{"horizontal_flip": true, "translate": 0.06, "decoder_norm": "rmsnorm", "decoder_connector": "mlp", "residual_init": "scaled_by_depth", "beta1": 0.9}
Rows from block 2 of the image encoder of a small image captioner, named by matrix and row number. Rows with one number belong to one neuron. Each number is 500 + 25 x the weight over its row's rms, rounded and kept within 0 to 999. All counts start at 0. Numbers have three digits each.
After each neuron's rows are labels from the 100 images, of 14976, where the neuron reaches its highest value: "responds to" is what is common among them; "patch colour" is the nearest of a few named colours to the mean colour under the peak. Only what is clearly more common there than usual is listed. The data: views of escape-time and Newton fractals.
# fc1: MLP up (encoder.blocks.2.mlp.fc1.weight, 256x64), inputs 0-63
# fc2: MLP down (encoder.blocks.2.mlp.fc2.weight, 64x256, transposed), outputs 0-63

fc1.125:515498503500474525482490521522492449518491447472477478487476479502515541510498539483505490482499499553490500474489453484498536525478499494538497542573459478496494499481538512502517471490500535
fc2.125:495478518485527488597488493506492485463499516512486527488496519500501553520488492535475503502488535521528547505508505509506486498507487487510479505468510504501504493481485487466515451504417474
responds to: grey; Julia set
patch colour: grey

fc1.112:511464512450514468517477483492492518448497519495511568474503522507530549493480460513521524483482467445500515476512516510491513494490482518492479484470537507494495501467509463480534524521472461
fc2.112:506491539459504494539468488521494494454485507501503570467484541510500560514455468496473506511501499497532561486499512495517501498532456482516486502478526517511510520483497479490494483498467456
responds to: dark
patch colour: black

fc1.50:511507485531486484494542501502491506494499514439477492492501494532494477517500527479476496479537518511523512456484542480467437549506527511559466517493515499487457482483510527498546474513524492
fc2.50:521530548462486503509475453540497513473479499474489556448491517519472536508447475489488501500496489495513521487497523492526505482536439498491483503516534507509519530472510477490493451526502485
responds to: earthy
patch colour: black

fc1.103:512488537481512505499450495510481494458508501474506545450480522488520546506488465468534515498475476477489483487531499502471561484503473508498496507495563502501515524484494483544532528522458492
fc2.103:479502464502499469514512511492531473559525504518522449544501463512489459518529548490538478496504501488490452521500497483503509509439545495463499502536467498475512487500523507464514518482490498
responds to: pastel; grey
patch colour: grey; pink

fc1.177:485534469508535484514499552502493493501506480535528507570499506478501482518514505499486467508493516524520505551508497520508497425507512495472542474513487483503471440509459513473511536501512491
fc2.177:502503522505502512463482498498475486549484466499484558448515558504495520486478451513454491514492489534526538493502498509507497518515488470552491516493506504526513516503475506556460502464522519
responds to: grey; Julia set
patch colour: grey

fc1.94:499491523487538499543500464516498485479511508490457482496499502501504495516514563513500533478527539482496472437490493477497458571494520518508482523461498479517551486465502488514512460508496491
fc2.94:516535559461479511486489481564491487509478473482501536466502516510489526495451476497453497519481489498528511455510497483543499501513458491502476524556514498500537540474515494502485481493521500
responds to: earthy
patch colour: brown

fc1.201:520527493496480498453521477548525496562514481453499432477526522523468482503538508523501511500514527523513511487478493507483467492492527518510505509495520490527511511451509531534495472494555510
fc2.201:507472513480483489444508517528507489465500483493514471499495466491521491506485478465521481503510494538484474457491499484520512555496499536541551514502490504498465465521522517548522457485535551
responds to: vivid; Julia set
patch colour: brown

fc1.171:479503491494506507554554486519519482460509514488456453499507494497495470475497530497520520502537528540501512448504501478490489545531503491512483551466472454489506521488522491526489451523502485
fc2.171:487475438530512494502529531445514491529508533525506453534496491483531493500556542509535500479522544481468483494503495494457497521475552497497536484484502493499491478510489518492524535481492508
responds to: pastel; grey
patch colour: grey

fc1.109:515482490445495512519571511502518471522483500502515469514440502449480498530502534513514519482486496480494512465515541494517542528497504495515567506530468482499499503467517512478478492522477510
fc2.109:507494504519495531434448505458475511533508486528505496532502513495524490481461505486517474492497473555488451490462500540508502491535499518492471500455558510515521516515478509529530504490524503
responds to: vivid; pastel; Julia set
patch colour: grey

fc1.165:552509520480477513441523517510505508470478488496487516522470506514482447468496508509489521483499480494483483480479528510501515494502495526505452432512523495475572534512487508512479501520540532
fc2.165:503506515496506480543503496534500518532510489488485494491522477530479466493542483459469535512518512525520535466533482445501529555486482487510513507561470492476501472486536500517493447480485500
responds to: grey; pastel
patch colour: grey

fc1.113:506467518488525470550509484480511494406518516525531535528491481507528499535476519533504526484477512486500498474491506519496475476508473486474482495461526495499522523504469476493551493495456479
fc2.113:525531506526474538428500504513507497567502494503522464502520483494487466483521516484495493498503477522484431503482472520502494484464510494479510490554486485499489490518492536520505511495535558
responds to: pastel; grey; Julia set
patch colour: brown

fc1.239:482464505497542470509521508486465526470466464475455533510477491516463502524464513498511495524493514494487524529551525503520515511496520490509478477442494536535566519492490495512482467507468497
fc2.239:509533463488479520466498546481486472528496481508524451512485498509496456511545493492516508483516528543486457513477479497531486482454536509509541488538462507505456448509478509507506521515514510
responds to: cool; Newton basins of three roots
patch colour: cyan; green

fc1.130:468507486517470471478489495477491486533528486495469453491545481474486520486507508523505483471500498516492475516500481515454522512526495524551476551540487474506486527540485504545494490526508566
fc2.130:490491469527471495510466499516529492457533526523539471503542506468525500464515477540495477481456498523526482490474503547471517497531480535524484539510522474478470511533467503458513516478513503
responds to: cool; vivid
patch colour: blue

fc1.39:492521511504468497473482504455486493502503516517567531511504503512523494498484424503517515497458487460515509538520526509528529433512467482472513452511537507505490499521473488504509514491498471
fc2.39:497466477543512498511536524474492477538509501540490497527507512474562479492528509496484465503517522511490514485526474498470514551480552497527530494498475484491487458502508508491491559441509506
responds to: grey; pastel
patch colour: grey

fc1.21:498465488453500472486501552517513485507484495500529474515457483484511512538521498506502479549497511557512520510504476514508507474475511490522561486557472509481469444488521508470512475495485474
fc2.21:491511513453508499568498528503486483547512476511470502512497508513455514501490509487447496504496492564547517498507500472531521501524527461525488515516483483513533489511488501504508433481464514
responds to: pastel; grey; Julia set
patch colour: grey

fc1.139:484470495496482494499522485489492505503502522497523507514507498450495491515495499521514506504499444484499503522570488507506580450465487505477517466530444485462502484506522508460510549515496481
fc2.139:489479540471485505516519515529486482483496506510515559534487502470507543508466477497469493510494489488534532503513476507550516462497463491500581509491504493505478464527466508461522499519511463
responds to: pastel
patch colour: brown; grey

fc1.22:519440550475476497517490516465472486550486520504496533507547478462543519487439454485498487528480492541495509472507491498495501520499501518491476546478495471530513523500518503507522507493467496
fc2.22:466507534511495504493505537500495472522505475513477534490512537517495575511485486525483511490491502486539524517495525505500475463484495515492481510494474496503547508453496510479417528520450487
responds to: earthy; grey
patch colour: grey

fc1.26:523486523461506488484502493486520531442508524488495545480508504537531565501492488504541533521467437499504516490528538512482548508491458526485488479472505499488500492514537469502511499515480484
fc2.26:517477545470506511518473501514483491449481483502512541473487533508492548506459458497462507505492512533529569493497495498526543502540461487542508508492513514514508500499487488512482455512468476
responds to: dark
patch colour: black

fc1.81:527454488492555485545521486487519518446514514504503533538481507504513518507462502512501531492504531462501497458495513527493471509510519505488520489430556526496527504492486472507531493508459486
fc2.81:511560508526480546444511486510504504529499472497503473460505518491504491479520504489482475493518474522502466496512462486488536492474501496492481489551497474511489520515492515568480526479540560
responds to: pastel; grey; Julia set
patch colour: grey

fc1.76:440473492453546484492491481492500519550485500504464497510472485514496515521491501497502529483485482442508504448487533518512486535564510535525466508492485507499544517488529465494509481509511517
fc2.76:502488551516524475508491493520493507463507532504489542531489496503485494490458473470506487500515524544487482482520488487513474502520479501482544480500544505494486477525499495440575564507503482
responds to: grey; Julia set
patch colour: grey

fc1.124:495549462506478488551491507478465488456522501527537506571499531480474475509480537509488504496472534431509509505504506526514475454527513478496482498485498504523516485495501510463508503493535508
fc2.124:513519516493502532478485492488464487545483480493468522432498534512482517478502453502459500502485462561507553491500507506512531489536495501523493530502489475523528525506497495565486509509486525
responds to: grey
patch colour: grey

fc1.180:490514483483508500509527514486501513484490547505536561533508497479497512488488459506518516519470474466521498544532510518498543426486464502451466462484521499499491513535488500458493513500483477
fc2.180:532498514486496524457487509521482502492485461479500517502496473500473483503501463497509492493473539559508476472487484511543484507477480523514523514541479494513469470500479516544543417522529517
responds to: cubic Julia set; Julia set
patch colour: brown

fc1.185:484506504514509528515523501478504477563508484514494455508502493470470465469527548504470485466529500542486509548500482481484525504492555477515524544541468498519497474496509516487482494495541533
fc2.185:484503463502498491473526507503529508543519513511499440519490452500493450499536548470531477484519478512477439507492508464485510514458547513486517519532479486474506496514533505502531522488504521
responds to: pastel; grey
patch colour: grey

fc1.230:480581484505481499449485492499510510559482509496527485547505489497500483490509498504503507498518501529497500547473538497522493486510530478488529518521502508485450501504475515468437478488551516
fc2.230:469511495486480483520521542488498466434533516505523487531469482469483486533485518513522481495513523514499481481474481493517469522539497541533547512501492505492483444498479515463531460527491465
responds to: Julia set; warm
patch colour: black

fc1.148:492454513521509440510471477496492472514488520479505493479504491465546536507469485493490517494566512494480519461462525497481462535509495513527533534521528528524481491486499455480547500505499494
fc2.148:489552540501502510551491509509475497458486509520506548525497498494473497498488486508507492549465521527517484518501468522507481493459484472475521494485517499492465505524433546470481547513477472
responds to: pastel; grey
patch colour: grey

fc1.144:514469510481529473518519472537523487471502530501521504495507517526516538504448455526521506513474527431471509486497507498489473511523520476515477490458541509492549489512534500475512528551491495
fc2.144:490504444521502499484510513467507508525520506498495433528507452506501445491560531515548503478505511499457441516488504504486489507456552526493514498505486486491487476520504504511517513513507529
responds to: pastel; grey; cubic Julia set
patch colour: grey

fc1.110:473438495478498493519488509464558492518524492489490438515474496511479525547492537506506501458528499515500522510473487480508502561521535494522522508517462482483495463517500497459513485516467504
fc2.110:479480528446523471563534526514535476564527497502504485559491483505470531510501503476478508494499482518511507503498503480504547508500513473512530501521460498474536476502499495462511471507468524
responds to: grey; pastel; Julia set
patch colour: grey

fc1.45:525524476507472521507520509466474468491477510536567516530478512507537464510519496502486493509491529479490506505487448523548496462492523492480530444529491520501448482509461513477508530495507479
fc2.45:483491520501493501513508515509486447497499492554504501450500530478502531502492504502446453540493502531546555515511521475506502541499506434523511532481493501519488506504492510516487516441479498
responds to: Julia set; pastel
patch colour: grey

fc1.244:474464486496499491527522526501521521489526472488498464501468501503489499497478539498492517479517483568487508515531458486516531542460521522490508516511484474444509476520522457460506478510440497
fc2.244:479508497436513464501513502514492485446514525509466460484487511499471544497531516508500523473521504502502531485512497464516472541519498525552489512476513497494504502454522470494550509516474556
responds to: grey; pastel
patch colour: grey

fc1.153:485497518529509504542544472503496527466493526484468555443484491475509517487464468492517500505479489480502506506528527502493558506506468504460505497455497479462535535509481491482476514510470455
fc2.153:507507512502513497566495523481485475505491494535498562498496556494504541501478489518474503520465477494537546517514502516527501471506491444490469483482485501502512510506476502466501527482439459
responds to: Julia set; vivid; cubic Julia set
patch colour: grey

fc1.154:523520494497477533483519519509507521511515495505498471469509478495490461502478545469514507499489505508492525479515508493505537570485507509514458516485488464495548523525499564524418484489493513
fc2.154:483517486489487481479485501481477499415485506523517535517498532476511536499465508501530521526518480449499536511511500501496479488540495498522487495485525530514474485491488473444551546520504465
responds to: pastel; grey
patch colour: grey

fc1.194:483533483555497514501520526490476479537506483526534478546502492478484428500533520492475479513507531504512503539496470511514461477499534475490531508522484514513481491496467544503496511475560518
fc2.194:490519480528496489474529496496520517537521529489507450551506454491486441487521540488535498490516501472488434508496491492475483489472519517452517493516496485483488492498520525471539520501548520
responds to: pastel; Julia set
patch colour: black

fc1.119:500476514468511467497452488495494501445493523491506553457500512511530556505471451534518498519474470483497508488520556514482522472517482509502472493465544508494488502505505465493520529507464479
fc2.119:495486541485506492495470491529493517443483502488493547468496520515509553507463464493457514513513495510547557506508523495504529491556457483512477498464519520509516531504495479507470471499468485
responds to: dark
patch colour: black

fc1.33:540497507522484488456493541500501496547473467530528531481508495454473482517529465498491476501492472535512509549534475501492527460504513507478503502564449497499483486521497525531474519506511516
fc2.33:504500559466506485520496481551500496474483497502503553467493537499499553511446485480445494529504482491543542484519504482516503505531454467513473513504516510499526534478515491495481491478494481
responds to: grey; Julia set
patch colour: grey

fc1.89:499499482485543520491538512499469492506493459519523531447491510498524509490512471547489477538472446457475502499520517524514549507510473527492471470529476483478506502476477531513502559495488483
fc2.89:475488524517504489453506474526526533539502489456479493465506486517479501481493549453509501504536447520502479532513494462448494499489475497492498508504497490512526512489548509541525529504537547
responds to: cool
patch colour: black

fc1.86:463503510474529433503495474509528526481528537494515503487515491507509505509504487505500542512508526473506497526467551501482427520484463514529507510461547525477476477481499481468541512519501491
fc2.86:481499529496520473502478472514502521418491531506484532467504535521502556500492480489471531526506484471517518523508531490508454500529465478537488504450532521524476508483499485508535509497478477
responds to: grey; pastel; Julia set
patch colour: grey

fc1.159:507440483483537486553522514522499496475507534500497513522504494481469505497482520506523524504499537482481483482516484504531514563470501493486507499443481508478534513477509506452425492513476500
fc2.159:483507487449482461528491525511497492449493511492512454550495461492476522521526509479540516504522526502480509503496480485509480528474501495538486510538453531498434464495526500521518474521505526
responds to: pastel; Julia set
patch colour: brown

fc1.1:506495526489483525495493493505480512502528484460456484454488518528499501493501498501498519479494498514497521446488485474465486545498451551515448538481482481515559559479513464501500476510493514
fc2.1:497520528499487517455482489501471492543490470499476528468509552501486512495476456514450483515495502556513522486498497514511478530526509473558492518473506503530516508513476498556476495468521544
responds to: grey; Julia set
patch colour: grey

fc1.91:500548501519444516494452499484462511572517466513497493521503499505465481493502511486494440483527481557506503505501501475500508462516509517500482508550491492521480502528511488550530483485525497
fc2.91:494525478487481499467493529497505476510472476498515459502512495464503496502558508513527491496505509499470498508505467498499472562525518512552491512546441501517429495486499522542482481518516532
responds to: pastel; grey
patch colour: brown; grey

fc1.151:576467522504492555484512513500474482491488488493499547522482499478508506519455475471486477505483500541505467465484442528497496502528509516497505479523517501522503490492502553525526504502559507
fc2.151:520474511513506519529510510523508499554483488492496508479496489477488479508466532471488470489538489601507469469517471459479532505469507508469539518526499473496510508525515502501538494467487508
responds to: grey; vivid
patch colour: brown

fc1.28:517469505485498484498494473486545533480486500473509477440513501517505537494492487504494505507523518458499505461509505519519441552501467499484464499452559486506535532465478491484511498547489502
fc2.28:494509454531500496489521511477512516514528507490507437544514445504508444492546533503541508481515515481465431518487510497477496488470546528478512495500485496487488473518502507492534510509516521
responds to: tricorn
patch colour: black

fc1.220:511490489536495530522519537491491472579491491518518486561499476470466458496527526477488488508487501520502502526518449504522493493484533467494531502557475493516479482504479546512498507488527495
fc2.220:495514475509491489513537504503529507550520522501509459548498460495490450491524545490528498483510491481481444499496486483483504491463520519444519494547482479468492484496531511461547519509524509
responds to: Julia set
patch colour: black